A small masked image model, trained from scratch: batches of 128.
Rows from block 2 of a small masked image model, named by matrix and row number. Rows with one number belong to one channel. Each number is 128 + 24 x the weight over its row's rms, rounded and kept within 0 to 255. All counts start at 0. Numbers have three digits each.
Before each channel's rows are labels from the 100 images, of 14976, where the channel reaches its highest value: "peak on" is the class under the peak. Only what is clearly more common there than usual is listed. The data: made-up road signs on poles. In brackets: how many of the 100, against the usual share in percent.
# convs0: first 3x3 conv (model.blocks.2.convs.0.weight, 64x64x3x3, each kernel summed), inputs 0-63
# convs1: second 3x3 conv (model.blocks.2.convs.1.weight, 64x64x3x3, transposed, each kernel summed), outputs 0-63

peak on: face (48 vs 23.4)
convs0.29:112156110096132149144157140128137097116156092136143145132141093135129111126113130121112123131149141041124108126118120129121113126096147107078136103105123130143061133118116131164110178150127080
convs1.29:129091125119152188178138160127112128068141117120144116133090125120134126168156119103136153130113125152130133138119132142184147168143124119124120141132107170127130067095107107099135163101128133

peak on: face (73 vs 23.4); symbol (27 vs 2.7)
convs0.15:114138138119128120122132184133149109114110181154129127118152145149143158167145128142147128171106088091117124160083104123119099131142118157097131121113118179131107138139107144110094112112060144
convs1.15:122112133124164133117115129105176168123123100148188108137098173156154110122138107133153143118112102166128158128131135088121120127100079142167184139116155113114101130133151097099151118102134128

peak on: face (73 vs 23.4); symbol (27 vs 2.7)
convs0.39:149100128108134123088112121125154126127091149135098126140119151125126154126181125144141111090070122105163105124078102146112123145155066091124094109090140129082151123098140129106125125124112138
convs1.39:130124144117124110159068154165138119138113141105108162153169108092101089103141141132141119113143123148152106122171146128121113141164138055087115148145141128095104136121124154102168139132120146

peak on: face (86 vs 23.4)
convs0.7:128070096101130146157125132149150087145158107143140151098109135131123118106145141135134134117091131029150099118118103166129120093110123116127146145117146130166097121139132122151115128118092105
convs1.7:146097129131124095180123132112159093145118122173158088125085128121141135122109131122122133171177142176154151096133145148119146132086155116110151073099136141159106102131133116136119131116161111

peak on: rim (25 vs 8.5)
convs0.19:128121122101097127190136121146121089120131126120133173087089129113135137092146108133151116105133150087070096116106098120107112138110134092149159112111141113115113074123129123135137158113078113
convs1.19:117120091109119151109144113138125133164129164101134151107151097143129147131149135124145147164145127060141134076152096113110073170101119162158131117134116110137130135147150115095087157149096136

peak on: face (64 vs 23.4)
convs0.46:142094129098114133142112147113102126107102143130125083130157115098107137093142112093170119174138111105144097120129089143114114120137035128137094126148092132097097123123104151144122109123137121
convs1.46:134112125125130138148157133110098126110141101151139094146112105136079146156125140087159138190161143147106139069112129151142156170146115138126113104154103152124154108127110137144108079081141116

peak on: rim (78 vs 8.5)
convs0.47:132149142124129114129149110095141117121140111133142128100108156156123102137158138124059145086142114133110093105130161090150130068131105096118118099056109133106119157117155102105134137144115104
convs1.47:150147099122173121111097127109067100092099154144140155148135135088113134097092090137136106147104108123124144154122116069116146071111101113105146129133129105145129120114147131120107174125141113

peak on: face (86 vs 23.4)
convs0.24:121158115127122084139133088130121102150157138141136115125126132126102146146180134122138114108085141082065096142094116121158091117117122149126136120066155125068101147116135128132147121126116100
convs1.24:118112136142114124132149131149167138141121152118145152066131138149169120128092145137128084112092131116107158124170121082088111095099095140146144136126119135104143147134191146131122114149074133

peak on: symbol (30 vs 2.7); rim (28 vs 8.5)
convs0.5:124135129119155129141146116119139115133097138140124118146115112115125130130121097125107107165117088045106104119087160098118107125117107119105136086070112119110080172086119121133107115125089117
convs1.5:109122145122125116124120116129139148113119132132089122112137126134161137134114144123123127093159099119099118138120125157137149117098135090101120242109135133160163152116134153149114129142062129

peak on: rim (88 vs 8.5)
convs0.61:129141128123084137131106118119091111107137132126126107105146132123152127125148128104153117096136130080120136115126109140132139102143118095125099104039138131023139124108114138114132132121146131
convs1.61:142133109130120116129106087107131122121140141130119099078116126125134102108135112125118129086140060116178138120130153117116157139108134115099116142073132122231124107131122140123130119123111134

peak on: face (65 vs 23.4); symbol (35 vs 2.7)
convs0.59:135112133124156141092129178141159095131134156145148113121124112142134152143137140108137134142091107112123100153102131089118129118141097146100143122137149150148168134130078105119081126108037125
convs1.59:107120159134141187137120126132173143111128139124111133131158155168122119102123134123191134088151120128182156145140170110108102136128091114136133138128102129099066129099128140135133159102103151

peak on: face (47 vs 23.4); rim (31 vs 8.5)
convs0.62:086102095083135140167135117138135103112111129095115168102132136120135140117141137116130089101109123057118130107105136119119086120153136127139150091082140131104161138095122146156112150135112074
convs1.62:120154123096115099125103147171145123101126138119176185127139138136167126151147192123140086116147122118143129123102140121154155114146124126137128157142124159122160159182104136123093166150101151

peak on: face (50 vs 23.4); symbol (27 vs 2.7)
convs0.27:153180130149114133135127124156138142130140152142092088131099123115136156103123143128124144118100134089067103139121106104108124123114153148144148108048128113095069147138153123124123161125100124
convs1.27:110120125155091135122145092145119164146121102092146127124137128173158145101095142132087136129097119130164104191153132157139119145108086123130134081154132145139143141133151122151136101155067134

peak on: rim (32 vs 8.5)
convs0.33:126083134129113152123130174127141120142127145099118099126114131128122147123178124114171134089086102093154109096095083149152098099148084130143123117094141153160116117154099143095137125114163106
convs1.33:107100134139081151128129157107162113096137108094130102119174132126135138116138147130110140115150094153125106169107172190069131151157154112141111119151143111122149092138114155135143122105128088

peak on: face (76 vs 23.4)
convs0.8:155100143139121120132116125136102160107140132138156109117099117114149113138154133126114093090128116101119100103134120148133073079135071068134124107098136147087077155112115146092148118137154115
convs1.8:113105147086123155131162137132137134150118135138152152129121160143128160122138155122122081116120132087078102170091177147103141128109116168141146160120155125081151135178144131141140125128137077

peak on: face (56 vs 23.4)
convs0.14:118160128143123120128133120099132145121106162140120115148121113118114128123120140131114132118120104175156155162135123154136094174100141121108113143222135118208166118137128104127120105111140108
convs1.14:166101159126144149122142142116145127086177094150127112145092132081124113110074129106140179133124138161142148110119151131114154151141109152117175103092148143150103102122116126110144142122171097

peak on: rim (91 vs 8.5)
convs0.35:126147127133086128168145150128168128131147103142110125082114133123110119134108141144118121069141126076123069133144162091133129080105141101113156067092131113156121158133139130134150140124133115
convs1.35:137158125089155119143118097096134138160138137106111158138126130080111132154104109138172119145146124184137123120130085109123108101115173121080167135152130146126128123155124110073173162114125131

peak on: face (57 vs 23.4)
convs0.51:082075159110132128106124130094121127074108113126121111126127135170158136152099110167107101136173138096126121056108113139128101135124104128133106117123130133092140125115135142114143075148100150
convs1.51:091099152113112116133109157170133121107166108088128118136131148139138159125124098163155085095122120144152103105155136126102117133110089141139158201145160129129131106136115136096083158124100136

peak on: face (56 vs 23.4)
convs0.16:143131076106086142136147134146172129133135097118143145087122130141132125112141130132158141101091113051131082120125131092118094099093099108139130096107116129188114128136143140135146149154124122
convs1.16:190138139116093088136129124209139129113134131158104109105071142127136140158152165136142111129156108166160124116124120131102146152136172161137152112135128130157131133163125099128133110108130111

peak on: face (87 vs 23.4)
convs0.22:126138128133142047150146117133131107134126099142118107100104136159115124098129136150091118114112088087147101150108110146114090128125091139117114070128097146129102146139185162128125117146161130
convs1.22:119097141140116103121108139125184149127101102183142082107069123148155120097124110147108139112117097123144146153138130085117159109106108098150113122072171115147122132120127160148136106117147123

peak on: symbol (73 vs 2.7)
convs0.26:137115111119109104139117164101150093140133134110114097042134129143097148126120118133160135094085089123096129156118149128154105098117113119109179104086118125103135159120124150121159115114105108
convs1.26:092116128145102133143093129097112134125092153141110132157156112129114097155119078121093098121188127185144152125121123116142109082123117098106132109123134115091139138116144077154166128121138163